Weights of a small image classifier.
Data: trained on procedural textures in two colours, tilted and lit, 26.3 epochs.
Rows from block 3, named by matrix and row number. Rows with one number belong to one neuron. Each number is 128 + 32 x the weight over the matrix's rms, rounded and kept within 0 to 255. All counts start at 0. Numbers have three digits each.
# fc1: MLP up (model.blocks.3.mlp.fc1.weight, 512x256), inputs 0-127
# fc2: MLP down (model.blocks.3.mlp.fc2.weight, 256x512, transposed), outputs 0-127
fc1.349:126117124118129134134132140131133126126141125131137128122126137140114126124116135128136135124131120119145131124131130128127123138111126131129130123129139135125127133121120120129142140126126121128111130133129141127142120123139124124126132142121140147124125136135124113117128123117121130136098125124120129137122132123113135126122132116126133131134134127132118137123127131124113135132138
fc2.349:121124134135113140126129127127132130133132122127131125133117115121120139131126129119137136136129123132135119133127127138135120142140141117133138125125130127128141131130140128118119128116133121131128110133136124134128136139111123130117143129121128120133118122113122126127134132121133118117139133118117126123140135133125132129131139120152122137123117127118135136123129128127139130136120
fc1.351:102139154117200115127124098115143088083187223130167150133115092158121255188109119166128167139120147076107090188144093181103139202170130172116092105124110057089104136162085125133118083077233138133148167091090116149085144129118164119067073158096125084174027212128102153101143154103134053055178112187143038073169080091104194112124215115137154081173193136136097120161070126154198163148076
fc2.351:228163102105127130163073245133150192096000142144114063115100068073113015132197156192198041050133186092153213163143170125118117131108115121130055130152113111096157184143095097171255121141149130149071238088149076180116121122089126198139141166126136209140102107100121139171184250180153057208203088209126128241162057151142136126146135148204103143183130070143224151081031201197100109081167
fc1.353:137118116091122142137108119122114110159129122122097134127134136155149122107148127122140155128128129137136116116134125109133130120125124122139136140129106131122135134096145148122132127141113124113139126119150113119138116116129108142128114123128120128120126110140135135087110142145140133138133131127132133128141123110118119139137125133140132144144129116124144109147128141138122141150114
fc2.353:115136143137126112143130149120130162121126127115111126120133112118138127135127139112121130118127116114148134128132145137125110137135122151116137142128142132138140098128119104133148117122143135133125133133140120128120149160152134130122136119112131117134129140110123138167119133125118133131142123138122128135102129137117135130140118150141125118131124155114132162130110106130153126110156
fc1.354:132133129128127132133126131127126125134121124126132119127123127130131130126126129134134132126130128123126125128133130128135126127130129124125135134135131130133129126120124130131132123134121128135133129125126126138131135128127135122125130137130124138126123121123130129129127128116124122132128139120129130136131128124126125125128126130127130134134126124126127127133121123126124130127134
fc2.354:127124128125134128136130131126132124128126129127136130130125131129137123127132133127127125135131128127121121126134135122137133120124130129124131129126128128129127127128127131120125134127135129139126130127127124130137128127128133129125127134130123122128125119127132130129119131128121125130126128121124128138124125135130132125128131135126125128130118125131134125133127133124126134126125
fc1.355:127153074097141147078104104158152067112139128126157232117123103128178097154130092100077089165087164238143082178095104179132158201112049091054119178099175255044095200138180109156171095205155186146069101187067132179110171127152134088116147113108191111156203176076125131075126081141201147068193104192041049113165116139123080097117156126150123166126092094139131092162129062087162060140151
fc2.355:157132117184124113120223123113146131063194121047101000045107070236081154125036111137093107109132223099129179093240115124140131126064125196030161142132081113208157109218048079056150123128120054123107179075080134172117172114081121109158065125129032101065072041115069178152170123129193065204123032103216198168166179110065093217154098105128194077127097148186150086094125160146053255221234
fc1.356:107162121123127122117136117140105135123109165100109139142166121096177125163090174132137167149112153144127133153124127100143113120166107084098132120107099126112118122132118141140109147149105111125135122152143114148128136130150134137107150149120133111107140147130120134095129119133107162131110107104160125130071099115114126119168172150116145148137159116096095145123166165121091148123158
fc2.356:170126150112116145127110113157122123159168089129101099141106128124102109137132093132167140120154091173167086136179104110113153159148128125157113140139074152104105123124140106100102100136136137118131152134109130150120170115139146107148144120162114143117120127134104154151129107152148140118162096117126117173146125099118149118091116092134142144123131144099168123139112100105128119106097
fc1.357:126122088108113111124157141161058113068163099107143120119091126128085180148084080124131120151130138155117079104160129159127115124120141111169204177110162098099144113169154104075172142138138125117111156117143152159166162100171139124086158159158187119128119095123120130075150122173098120122087102105125108143131145139101084119109114138120088126156167121118070164116100099150085108184120
fc2.357:132123135143122141107176127090127141206123100129154120125121089105163121134146103093113152151134111183098130072105134167130093074153178129117149110127159156136130108129149099149098087116131112158154062134132112155128109076160135077144196127156145126160125155128104120140141147167110139162135126103091161105121111107129082167073175154167111120051050158145104141131173153165158121113161
fc1.358:111149139107161096106193051183099133070185114160202191107073081141153136132105159104148156051120109106132125100097182122178099195151192166141128121079118164147137123137072143111099144076151195070145144150153127108119055044185147176106081037190170155057118188061157102098113222113170110142090165126127134146119161127133183147151099124151084064202135105154091129094165079091082108162134
fc2.358:151083078192127103162185194148105071092171051186149139113078147113181121140127163168142145146054078164176086101166084195156114119098080138219119080089129084078108161109177174198083170131161106119130132066139119124101184168030030124122184242094096091179211120129102123169105112189086106107081052108190108137148182140119187148178114124117143164154071102146196183103137106113126116149101
fc1.359:130127128143124135128124130121134137123128123127124130140122129124135118127136125127129136133119124128132121129132122128122131136125132127134133128131131125116130124126127124129130145124126133127126145123124129125127127132130136122119128129125125119129135121129131134128126123133132133127127118128134121126128125141136127124133135126141133132126129128134128124120130127121136130142129
fc2.359:124126131124130127121124134125130139120125134135121128132126139123125141121123137126118126125131130126138130132137129140129126116123122123121117129122124130124115130139122141129137133136123128135135128126130139137124111132130118143131119135130132128141120121127127123131131139135134129127127121122128126136126131127123116124128125135130121131122136124119129128128127133126125133111131
fc1.360:037100066083157100108093142095121055136178055064042158198200135159003139196162102186172206001197121105170043189176065212079125152224149164201000082144114140092181132098075139196115181139213087089148056096109176130190135199152144181178027239127205157116172135174088195078121227174108203161091107151130097196132066092028120032235078065114070019174112103156128146083210041086176165156088
fc2.360:190214109186118217252157087194250127081073106057167082148140116015152154127083113146164151122192135096107154116000197064187035126101186161180174169076187194027109104134092134156255156202143075158157174122140118192136140176144148140097176111101112096095135054116045186131217144114167093114144113103185153179122177074153106244137071095125047030165220124114150155177066200008110122179202
fc1.361:110143091210187107139126116164216144124152107141039159121049158152205129165205187130093056062187067091089064209165183055116097110097117117091124066143166094146093121101109016223098075056035159255134155174136127198054147086118154097122182146015189141141126099118082228161140166128173181141095154219167136071186047122145141098125124135120117122083033113158176120127159080065185139212106
fc2.361:081039102143103119127206152155085124160121123058108134174169149128136141185143099167217100155095177118216094153179165127076105136204118173146111100119236193036111139132173093097048169156087132141139154208118185109172068102121126125090111195159104030116208127121145007088116098134157089023220100098074159196033127114147139150127124128118166096194158104130136095070112096171113182163198
fc1.362:167116165106133255162177143106109151100208065129149164060097090115222106123213034090169188171154140084214054087147052163187125190231153198134107116098056150093166174116087132026095070157161014106144117161139149183131183168094076205211146046146150197187129072097145255113041057196057081115179037066153169106135096152077085139183066162129079114159109142191108164255134158126051108099117
fc2.362:116114112251178116144191157149072099108058109180184084188131096098089080152124127174196111050173084156202131094000179238134078232128147075130177153174127086001111085108130089072109204105148161114095171125093063078183145077160073114070104179214154173147130201122123047141236074116217215182074101079163087211077170008151140129134114090152159145156078155126094096017092118097219189127085
fc1.363:116110128086155178177140144090110173143135148159186182121132110169127117116089147161124159114144125162145100133154156203146110154155086159160110142118050143094086103159138107052147094129149060133137080095201200051108139168111049149179138093083082206134129037074121155137111171091150136038126124124156141204153084189113087106207139139116129197117125165073127205152189133211176093102173
fc2.363:212070084096191188109163085144136127079110114156215163083124062140138090133137019150127165175175140134138115171129163138124140230167123192071077070148152147123181156130102181068122090156150032064111122134126111161061114190126133192155150116140121042104085106178136150130156062115197185152097092108039184212053085067124119202127139089118119108146116119083124107176070101119158154088152
fc1.364:135115126162100124138126121120118164096115182145112167118072138118198113154132147162194084172181107163153074156124157108117119122158111083180149094159089133104111114147102136080128156187099105131157129104097165189139117139124116137106176102120108100081184197112090122142072156132177175113185103148127112107113148145146179118117107123107114095082135057166093144162167087108113151134172
fc2.364:146095081103112122132147154133139095088119085123060106109101111180100139135091076211113128065142165131042128075100140119097112116048180162118068099099135111128107150133155212102161181108156160136137136066139133085187093117185141103094106162144167113143178145117115115208135091148133133175137126121181082069131062103152129187143215148158118107129079188110172166125130119099123121122208
fc1.367:125131125122129128125132128127130129127125129124123129131129131129124133127129124126121131128128123125127124124130134126128127129128128132124127125131125128128128126130129135128123125127129131125132120130131128129130123129126130129120122127130128128129132125127130131121130127129128128131124130128130133130129128130129128128132127124131131124127127130131128128120128124129130133132125
fc2.367:125128121131122129124136125125131133132128132121128133128128128124125126130131122127123129125127129126135128122131128126136129129121128130125130130129128132127120128130126127125130131129132125124135128126131131127126123127126130128130127126131127124128129124127126137128130126128128126127133132131125129121123124130129126131130128131123126123133133131130134124124127122129130133132128
fc1.368:137144113143115164123124109165131148158104113159122122121113118138130134156085087116102140132128129124115123116128143111131122116144148106128154098126100126171112131148148173168134131104118191139094146128115119119131103139149153164108141163117150156164129140130130145131169092128162111136105139125139111137123104103150140126162105104157154076118089157110108121106108151127155142124108
fc2.368:109084104151087118120132162095146142136137081104093128148123135107117090115132151119110111154201114131108076107119132171133120137090131127127134095108167144058129133095105132125140123149125112093147111129140119101147110101111154111178156094123121100118103123144124144152080209161099108106141144116071148154119152121121091161108133135135072145135172153116144139099137149151133176110100
fc1.370:140181249133139236167109113060148072124087004143135191043109171137127198130104165087159125150178191144039070180088184151186160097255143183180134128162024081034142067057093088072026098200192139044116000070167125087094046138150098088014145031164065223172159065094081134146118121156137129180138083195127136160114068113119098090136086080214093071072112143194043208226157144120056115255142
fc2.370:139087145129209071146202111089194117132221165118180130212148046183147181123117056214255154103049112158000118134122112154109094128092183133221255064076233234149104207118123111000170214115117098019071197133145075160127221100055005092180087202220185121086160215141128145252097182085200141110122091045195093000062145036124195075197141138134152220117167190051084079160129118161164091069078
fc1.371:127127121127128126129125133130126128125128125127126132133127123129130126132128128123130124130121121126128130126126132130125127130133126127129122130128125125125127128124125129126130132132128130128132129126130129132130136127131129131130130128125128129129129127126132125131130131129118131124125127133122128125128127125131132131121128132130133131124134134134133119131125129129134128125121
fc2.371:128127127130130125128130128126128126129130123131135128126129130129126131127126125132126132126134131126126129127134131122122127125127131126128134132130129130132133133124126129127130130129130128124125129125128134124121126125127132125133133128131127131124128127126127131131125126123131128129124133129123128135131129131129126129124125132121129130131127126126125128123134128129122128127129
fc1.372:139108139121120119128109121124114123139164137141142112117113115125123119118147122131112115140127119124132149115129155112132119119138126132118108139124140133131117140125126110104118136118128125120126137108134110108146124140149123142144120116126127129105136158127125136142115135138115129157106146123116120102155134118131117127136114117132135137123145116107119137118128155106153128110125
fc2.372:117114123112124116134122108141130134129159133135139135107123131113117111122137148141156131151141118106142146128116135143109116108109139116130122125124128125144138138134106103119129130137122128117128107124134125119119127126141128129128131117120095140135138135108120106131144154148123114125124124125124119123157146127118144106163121108129155116129140126156124116116121137121137101140131
fc1.374:103116122156155147106138126095133110144157132116116154139147120149100154136134107143159154053154095142122136085140127122045137163123130110117144052156095154140145114106114181155096158121150133166110197146103153110153119141131116170132168143131142104105121135138127158123103084159150168118138140090159123113105141097128163100139104117099110137168124114123124204129153100139160103094191
fc2.374:133140142102181156202098103143119182114083102127134161074123149148104106121149119142112145167089099098107104130204122140159064146079087110134135161111167128112113136115083133098103090133140083147129146137129135135124114109154150130145070126121104097151122120160090116104182151161118115121140161134140160124150165127142109103111139113195100119107163132142144181119136138095117110154126
fc1.375:140168064118097113127108181122163117150105180120098118075119139098141136129126108120158125142095070151175129167134166098131124078184131098127137149149134135126158111075098060113121150140142150110158104195159148140136106119103091111110122198147118100135156124104111121133175106165127143195121125115166175168125078168147116131131130187117136132125124125103161156084172181074107188097184
fc2.375:159163095126110172149080150132172154139165153140133072156143088118155068124077088059173130150138080159117115123141164184138088079096151168068094108077154169131107122145160114137101093143132055097128158157100136081118241158118183175159149152099169095122113167136135127138164115137183131139141154150193166154107134086098160130082147115122131103136133030164162148154128092167151184161160
fc1.376:086112180053120067118145065144077130227207085080196087110118120171091133146098255087152161117143188058143106138119095127113111066007183136122183119218134120161182139122112074164025150109131139156096150070047096108113102115157106145129186173161067164162201023133139130090114188213150176134186124147193106139105199151159069105085073127171038159124064143190077183096174113167085159106127
fc2.376:133052167138190167105081163137154209191143179128127093109169135098152142040051095180187146183057079126136108189119144095205106111091080075132134116101091112128072106117192115147201243117165048112154141154134140134109160185019114070062139162152066138138126067152160010124021209134133122183126164085100129102157140141035183148186130143069181255179109157088115142045076143162063125179162
fc1.377:135125128127134126119128131131134133124132130124128120121128126119129130129119123126119128122131125123119135126124126126125128127131135128135127128129121131131135125124135123127129129122118132124129122127126127117133119127125122129126128132126134129129130131136128125125125129129135135132137135133124134132129125133125137129127124124130121125135129124130130129132127130126129131132125
fc2.377:124122128135129127136125118128125130125129119127115135131127130131123122130128126127129128126123134131133122135136132128128137130125125130131137125127130130136130133128126133130123125128129135131130126127132130125127128126128133141131128125130129123120124122127130125134132119126119125118136123134120123123130125117129131137125134136132128134131140123131121124134129132132135122123121
fc1.378:095076192161086098137069138160047207145255138138099116137076122115067113119066205044046105190055135113112047152099147213111190071143079081184152080229060108097023117185060137161124115140213134062189123136255182078134179142168119131109089139165146078105134103087138133095166141150195213088188109177111122116103209157119074160143131147037105112153066212063161146070117191126211156164140
fc2.378:128199076172133112083179115138163130098134212146059168140138092149215136086146095069180102137132255123078062162177059104214190044098107115144222120044158176117159196120073083052111092089139054160089230092100210089091153137117138164174180172177083099119072138158110097190072166104246095175059133109113151071116034250097138102145104037069153056105085077130134166151128104139082141114132
fc1.379:088063000141133216104115112145106152181197145110086162224220015212118060149172112079168148134136047115138102181186197089126167103255112000196070164076015188102171052107164198209067255123070094000188135153081125146095131132093182142186074148169178168139093086143133148080123208001075122000145133199010096141245159131114149121109079121153180101148178174122093092136149126145101161030136
fc2.379:133101203249184081173152084080096153110147088109255063118137114105062103182147090204068103048129215051130123129134192129149093101003151162052189161161182128198157120180174178131171142149126123112152125080094083120108120080161080088128217138114163154135171102125066099080104140118115179072114188152113101075145059127156088104139181156091105207062000178103107099107084052093119162136086
fc1.380:130121130127130127134126126131132131130117133126127116130122136127124129122119126117126135121136122124124137129129125128130121124136133120135120130127127126122127129120128127123132122123129134125129130123128125134134134124127131125126127137134130128124122123124129130127127125126127125129128139130120127123131132129130139123128132135126123136135124133122131124130134132125139131131135
fc2.380:121125130125133136135131134121133131132136125120141134123129118132135130123135127127123127130125131133135116133115142125132133126129124132117148130123123121128123136130128125131126142133127124132133122130121133116124130122129124131131124123125135124138128131126125132129130128129119130121128136128125124144122131123129130121121121132132134129125122131125129115135129139118129122117130
fc1.381:204076130156122023044052123161063133193161117108217099123059107188157194173136105149070254132052151114226191090122000050153196123116234052137168135104179110200117118124125183101141078125066129104134212171177199170104028116093152136154182057134072183161192022143153162143064165041075065118217208141185124088180216218156127048106181065118061100094028048178116184114060066196155100071245
fc2.381:128142082205113084105042091064094000173202061153090157144170145106234113213093158093119197095178093108044109154141161145191026172148170125190115154142169123153208069146075152179120065064147115161185166156164193193074164165109219064232118193197032118191077047061069067136038184164143135153149071128224139173068021224039155068161124107094195186150010175157110198140066164215101072108141
fc1.383:067092182137084205202131116090082115090080078119115192123136157111056153129157110126188123081139086215229074198208113119096137099090166194108231176105094056206164104088087118036097053106158182051171158031098195135117145093115083200164077192205188131093101062127161097150160169105098176158160225213190130223102181166184087209119171149191198124183129188058181145111181139151159106169192
fc2.383:183131035113199108213147154140245156051128159125164048068153056086204114198165127088130062128183145159085104093122076107165186104155030142119042102089116117121081099119186121173149154056103163175167092150125102133159196116200131155201186000184100132161126109223149116014196148215170128099093083124212158115150097129061049142110072097107109053149196142083081062135189124201036124148061
fc1.384:158163156152165228019102021149105100156059066056097194071139120168147092103216156081111156137146099107068093219082144155038161122108110138109118086200196158138091146094078216003111111172117155178114255090124143255168169135116160121141145034132139058111145165154054131171100043115107133125169092120112100200181132111093108192118080157147126083126096209226075177051165161114175124199129
fc2.384:117148117121126102168185070181168083144171140141058044132104216072149246157081101071118122159085187107249180062165204095099076147099112110109081123054043141187169141152052133208151078012092110096119113119189143013133155130114161097107107114058156153138003075116180070122215118123120153125148118145180094151100238151108138147209062097051091129093116092096166092076047115161044165095149
fc1.385:184126136115088159136109129106202054171228204147108179180077099099181148072242149127105150109184028128122168148120163110000255112071135161174185088172112161206132055078066163110127106144125101150116108144145080096166113137146051125179027081104078142090137103051069238234136071183000204171114145116200102152187177012174160128142177136102043098112118193056177074220199206094175098084057
fc2.385:186073047164116180146255107118139163132090043085185184143140116067103161255155067119150107133100255153207198102163100128172132190104028168082210093054092024206099097024065008117213141035021152142140184185201138124120076219054123170194188173131135099016099182176090255081141202103104066235106113222137088112046111198118093121184204119079060082172196145205104138091076122178093180130151
fc1.386:135107062107255088065168024063165144112183102067255108230222021158107236067154135046061159021222100143138222234167110093118154100169184131191111081032062104056108133124214234151211124104200101161056166107220235047187126135153147001097172089161210197026176083070173163226138063079173249107148074052145152147196149023067099076152071081107028092151189092138118094044126105046236168161172
fc2.386:133062146229089135126133136126162099108141103104147135100092020123118194128141069120204085086222142135125156049034215212191112137198047099072066112130188171063187107255154100210149189255079138222112156093120042137150221028119144092110120117154206130047116140165087107104149005112181081098089037086092145165177044010125107083130154109177120004096125062159097216185148121060000107130113
fc1.387:123174113173123113093105127132112096147109172055146148050090129108095118172073098175149109127192090163108205099104203114170129125139132101213143077165137139145161106067093174146057076118103163114111142140137164154169095119137164180097181084156196156118139112121116131126110154201146116121140191129088114209109129010201138090122159127065109105171105106136158149151093173129147069096071
fc2.387:100117127114125116139091100113161111165178128169079042175119142123140205140193104074099119111103084089147182170132122179097144086134118192095147117166152150128121169157183097108100153175121103145148122108143082053104086156111072168152143137102154114064100086083067118151141123124150140134160163158137107103058233108107170150125118181130190132135152052166090175149160083012100189116164
fc1.388:050216079148040153079114161190159046166096093116083191173136182043179145115140145112156091173154118150139103161078121209127149102218129201251193154092091050208088105133138125029106022090058111160109151135164152126154079122124146155169149112053078117183216164116147106178116122149109099217080136029205117185136116212111132082176132219153150063121127029146155129177125180123084066064132
fc2.388:162171119171159153198072023144128116100110113033091111119096111172153135110097140116124173126154187156198110140195156121124135151068176089097006119113144255138114145107069130182075135083167121158102181178189081047136149123141207105076159108112174119102071038132172128197038131073185064129106070107185083200155077128078098112205041096213062075094133098170104161154183077068071181198115
fc1.390:134187090121119106190168251220096078144075075076126058125123189134101081057072057138097151114146125151165148220143163121065046218109106135155100120061061128156129172157122071200133096181120184126136104136105101097173094186136096223157112122124126129127125103120138144138170122078135130140127171062121116073082136184055203132109198105117198105098121143106137148065107072118140151098114
fc2.390:080106157093095134212075029104069152109157150180120104046118032050122161087189142176172087141160237148127142124138065056157113138190092060174087135146124149102114072104104152032075118140191094101133063101113114072141242138133155162139106105195137141077164122128135081105145119106113173106070178134244068158208133106135105159148138092147145182156127140207086105153168145152120085164171
fc1.393:131125133140124133126137133125126123137142125121122122127124133127123127126126125134138109132126127125129129136130125127126132127137131123131133133124125125135129123128124119125131131125137126142133118124126126128123131136126133140125132134127133131139129119121134134134123126129125128118136121127123145134132122131129125130132128132126133134127128129129129132118119123139121124127129
fc2.393:124127119129126132137127126120126132143124120131142123121125128132129133131128125129134132135122127121126133122129140126131133131132127130119131135122120126136124133124126124131128129120126133119127139132119132128131125127127138132133127132131127127125130138133124136132123135129131128134121127128121137130122122131122120135127113128128123123131124130134128123135128138134111116129129
fc1.394:131132134129134126128130129129131129127126134129128130126131132132129135126130133119132131128126124127127127127127121131129128125135126126129127127126125126125129131119128128127127132132124130126128125129128127130128127128127131126125124134133131126133129129125126124128129131120130123131128126130122128129125128127125133126130135126127127130131126120131128126129130129122125129128134
fc2.394:126126124129123131127123132122132135125128127126128127127118133127130129131127133127129135130126125130123129125135127125125132136121133131123130130127132132125126137127129136129124130127132134123126128126131125120122133127129127131124136137128128126127123130129131130126128130126127129124132127124129129133124132126130128133126123126128126127128130129124129137129137132128129124123121
fc1.395:117163060205102121135154157108078118181102033141232104089049097116255144138106136125052094062170220060177123098127141084143130106158120175072072186133131070128123077121130132100128148087132054143205098184175149188143187095115167084166172077121061153095121080111112131207194112134069032171210190085160159157139168130108073012196200114143134180206053094149126083207123120090108169089142
fc2.395:071134104186134013098091129120058134138127137148242133179136166082109178176118131173100051141178163030081156094081149112131004091006099206065230255183194081120083131128070112035092173114123023174122106144156139255047038075216183179129177057217084100152107226209207151068107238127181122198080180130082103081095077228166091146128060194091111175111098117153156083026100059139151151113162
fc1.396:112101106157102054117118128126161119115048125070180161154149149138162123171064142081112126173086114085166083079138043170192127154049171147178194202194189095127074164179105186211143134103107042145088189095137104102197157132104177188074118151135048096054107005079165123200074181174090137174079146096161199186139125063174155159132087076160121164230012059191211077180204090165131164076165
fc2.396:117060109105126157196108183167181157134129118104141174123129131135067169131064115097179088095070149097139221059185124041230113065143104039187102144142107092192104043218058123060085128194077161163098093110161185110080100111147107102157132143094058086121104084128208115095068187122069074138177144199093110130140056206098098163141147187105118255026113128118102109154216107194224099042118
fc1.397:140118131123124130128132124121125124134134126143128138120135130118124121142128125125123128132129136121127134133133129115124130139135140132135125126123129126138135132137128118119130127135116121111132135132121127138128137135115115122127133126132122126133120115124116135126128129122137136118132128126135128117145118118128133116137124124115126129122125132133135138127131125125133120126125
fc2.397:125133138133138129125125130126131131126118112116119131122132126124130133128125124121116124132126149133134132132140127127130124143124134125136119132119145144115116127132120145126119122123130113124121133131124113126134146130126119128129117145126127124128123123132118130119121120136120142132142118116146132130121125121124119134139125121118134130124132125122132129125128123125137121128123
fc1.398:135108168239145134106164140201145064221190084123155184161086135069096081063142134109088177175133134172186113067106155147176149119177068206127169082081056135182070069138147042006199132101071097134156227130114131135096121137143061176110174143099204159083185183075144004089169212153138199119191163172092155091047126158231127136153140104069183086126098144063131142164144011138139133130089
fc2.398:254116077193148152101207189119167138055069128126181126197087085090041164120150159137074130143120129089079142178167246080048091099086101184095243146199186085130051093105069138220168116084179196097069092125113197149102159151214106084078121091078130000113199077168131160146190063107210107106000091127153150170201083132032181100045172131118056110130202109243177060157105174166192128147117
fc1.399:132164185028161097150101182066090180134117160160137119110175174125091152138113099204050123060114166149118165105131090225152171171194041084198016191166205130132222138063128141000087141196148102175106163147150190131073021107059130122123081142211160078113198220132122099146143150162125205112194040099058124128051070004027090081000020146115103201215108121128155129109128075105178198067075
fc2.399:185131087255084147022053133176135003228157052191185072107115092093116043176082139195130144152192086049095177242142196086140047154196105214188177126110036216160061106130110059255190063172163098193101147153105167150163160138071177205176144113125059190193018000104105220083127150158095203165158169099097183060057202086078012166175086104139053195151163143044052110190018151146026150078126
fc1.402:116129124129111147124152125126144134125139131136135125118136121133136123137125140135135121119141128136123109136133120136114124110127127125112129127117119121126120123129123142134139113129121132136138114130138127125126091114135136122125106120134124140135132137130135124135115131133113138134121120128120142139129143130119126133140128117125126135132135126141127116119121124131130115126126
fc2.402:137127123133129125133122134123122125121131132115127120124107139128133124122120122123129129135121125128133135125120141131138121134139128124124132127122144138137145115143124113109137138113125128125112141127119128127124132152122110128129157134132123149130119128130115123123140126123145121120144133117135123118132139118126137118133128129112128128128133134115126143126123131111121149135130
fc1.403:156194088078108198165183172124083125193186136131122081031245086125162138187187172126224124057075005103157000086129159088092124131113207139074153146148223094168099048081059090096118036100179186148212057105118128043117149042138133062164074087078171187234178013194114027103092135199103105091175077133114096101125139129190140145103073173209132193111240139077085099097110077117117178150091
fc2.403:047173153205086100047080131090166085033188176190193150157130165120156153223103098166123183183061222190091138149138179140097184000205083115143052183158038160140125166122163083074067115200209087062079218095167086120051163049142115107141114173153090177208166216125080144101166108158156105113131175062204122117140079122106178167162068144046145082204073135131064167186075139174058192181079
fc1.404:085170098092147186066139155130199128148165136116080062149010128139107118078207201155145183099132071173120082069147052109131129125153112176223060056175100162066141233113059168188103085135155099104174146177159077105110118146094108142138190111174244162114182061141224191117096135216161088054180199071180092187157128072153228086157104124101126086151162229108068136178158150094121178066167
fc2.404:108148192107061109167033156197052103094092127151147165158143227114124107168196052113092137056165130066094122116055178180141098130055045126092087143196126153141082112127194062123166138097053128171136155091204170173162093081093083143190038165142159151184168004164161198140242136075038121141108122225048203133161143143164085148063102142035108054162116140044145130124116059083204074192142
fc1.405:109095087130138177130139189089085121130115177147185118117093097138153171147134128112142127130111101144107114119162078119145165077119126131083152111090123124171127146138105123116124137148181132086164120111116127088106108156136101108153126152150157155126112176134141177120101159130144173161128138196114171087118107207108145105106124178104140133091131096104125155128097115142127121115113
fc2.405:110201139135138109084123115120125152130124144123153136121093152093146135150135170093107082113130124140110140157141108124144175156130163088193122150175118141086117089136182109135089160116136124135108105164117122151147131137140154172125104127068186147172094106102155079132171111098147132135164143125151126154149113144090121144131197098123125154172138123116050130124151125140146144105181
fc1.406:157127057084138151071123073174212240174180200117142101163097148106093077160255033083000153058121070010124081150155097162186233161120098120124161040087078134148132086105068199168210198231136137021161097160083118082092155145146111163077153131020183233136208084117128202060145139117033118122099226129086158146109092210053137117164114075147160027118178164074117085060178132226192115220062
fc2.406:141136110102139146000255084145191208124203101086151170143181169107139088099050148088086088156087255076255086135149215060219093141112128163074154163134188143117134147134133181183166124241050222159176142213145094100119158119075073201095113045139099125166093117112166185039226189178191046171112136195180139174000167195089144190106108157130075151159104067140161171108146139094206198182123
fc1.411:131126096133159133128147148131142106099158126169127148136122144161114183138109100122129156122122132125115138113093099139124139141131117115129109137134093128130117130126149173118123116135129149120128122106118124132112145108112137158118151149114103127137156133137108112138087168164170110115131158126149127151113111143116147105158083141109111119141137114147138142077133125148140116113120
fc2.411:134120109138144152114115076171128130131130127114123112130151140116149149119161123130139143113125101103096151138152097118100112135166115150123106110117119119134102140114093117149138089139133138164115174139109137120128173118144131135126151145130089124162126119142128132116134099133082131121122133088162142120143133177083134116142093122101088129126154142150142160109148153124135130111142
fc1.413:138115157142133107137116176118109096152139098095129117097133158122096124137101124138141110111122149147150154117143114111109153121121149125090103099094115090163123117113094115121122142128167129136122125133129170090122111135125156131144134148113164146170147151116133142116113138122146115137132117140122151114150136111136101099126148125106152137152130152140103133136088126133092146154143
fc2.413:086107106165094119133137109081127155173135138139145097134131114133132161119108090130163137094120098127129141132119119140108124133174099131153156157134143170169113131102128143110131142130084119097112147136129129161094122132167146138133104106140113116114135117169126137106103113118125124126124134181134137113176109156130101102129129128158140131164122106126095120128135129153163123102120
fc1.414:120139137119110137135137126138136137143124124135127138132135130131127129113145141123117134129130141129122132122129129126119131121119124124132110126107139118127125111121143139125114128133121130142135132128113125132118123128120112125137126109122125125131135127128123147130122130123131118129119134132117124124120133125142151132136141130120129116122118123141117129132125122137138132129112
fc2.414:129112144139137129145125133111113126117123112119129134134141127130140136146127125140118115115147119148100126124118125119133099117141139128123133133115122130131114131125130106121131113125135140124130130109130157124130121121127142122133129155128139129120128134136121139125134137132125116121133127128109132139136137112131127123123134123115103137138131135120147119142132123126120139129145
fc1.415:112131126139108110119133129122115165134137136144139157146125144130145159123125169119129142122118128133135152151130115120124145132143128098133103113119155136107124111134135118118112117119124116142128122118122147115117108142138130133129134157132145116109116144111145101147126128121136138123126109148093148132127158128150135115110168121164107158143144144145148131139113112131141114126101
fc2.415:127155122121174144127153150120093096114143134131149130138108127136099123142127158122138126123110112137121161112140152085130129118101138154133117165130100146125150128156135120108148154131119150091112137133117121115136123155134142099136104168115158136139115132118140145126131119142102122110129126112129120139137119147141144123152120136101135096136142118127114105131142138145141176138120
fc1.418:103144085098119165106184159193112084234153188173249153120148151130127176038170182178052188056187085064167190179205092115186077171091138237000110100147180193134156123168100137082132138135177076172064128159102109145156103118167174153116143110014144166044078160116146080109097084142019060060080070135123042089101112111111137186177130128068123092088139152118246159080134086080137137102102
fc2.418:120121127113122122148096175137138167115129082116143122132110041144118111115146072113052084191105179169122098108130121144046172160255182173185132142110055099082108137140158198178105153107138215152138124179016095173037158130090079173155146079149131118168163000136110139177173062046153135174078127106080159144055126160098131104112153134089168144002114142123084140170138130131049207106219
fc1.419:101106095070140127133159174098089162164049093129113187111085103062079102083120161148086213185172065086162138190076171107116147079146180078160106120065129141120133111141134183085108105137155123123153173140134136143148085178101105131119045138117126103157127130170119104189115155146134131136146091118247062067138103102121101085094125125071090150144119111111107133072205149114164084149113
fc2.419:167116151063102131100158081129232146117140128107084155123084124093173075109110139011111072125086043156128057133132099153132155114202183167108122101100118169161094147106196126143076098112132072072139130130132116105103166144126155060107133107203123064141083109112103211092119118134187169097141169123058145144057107204122172160085131166123139059125145144126188125108160154162125153103073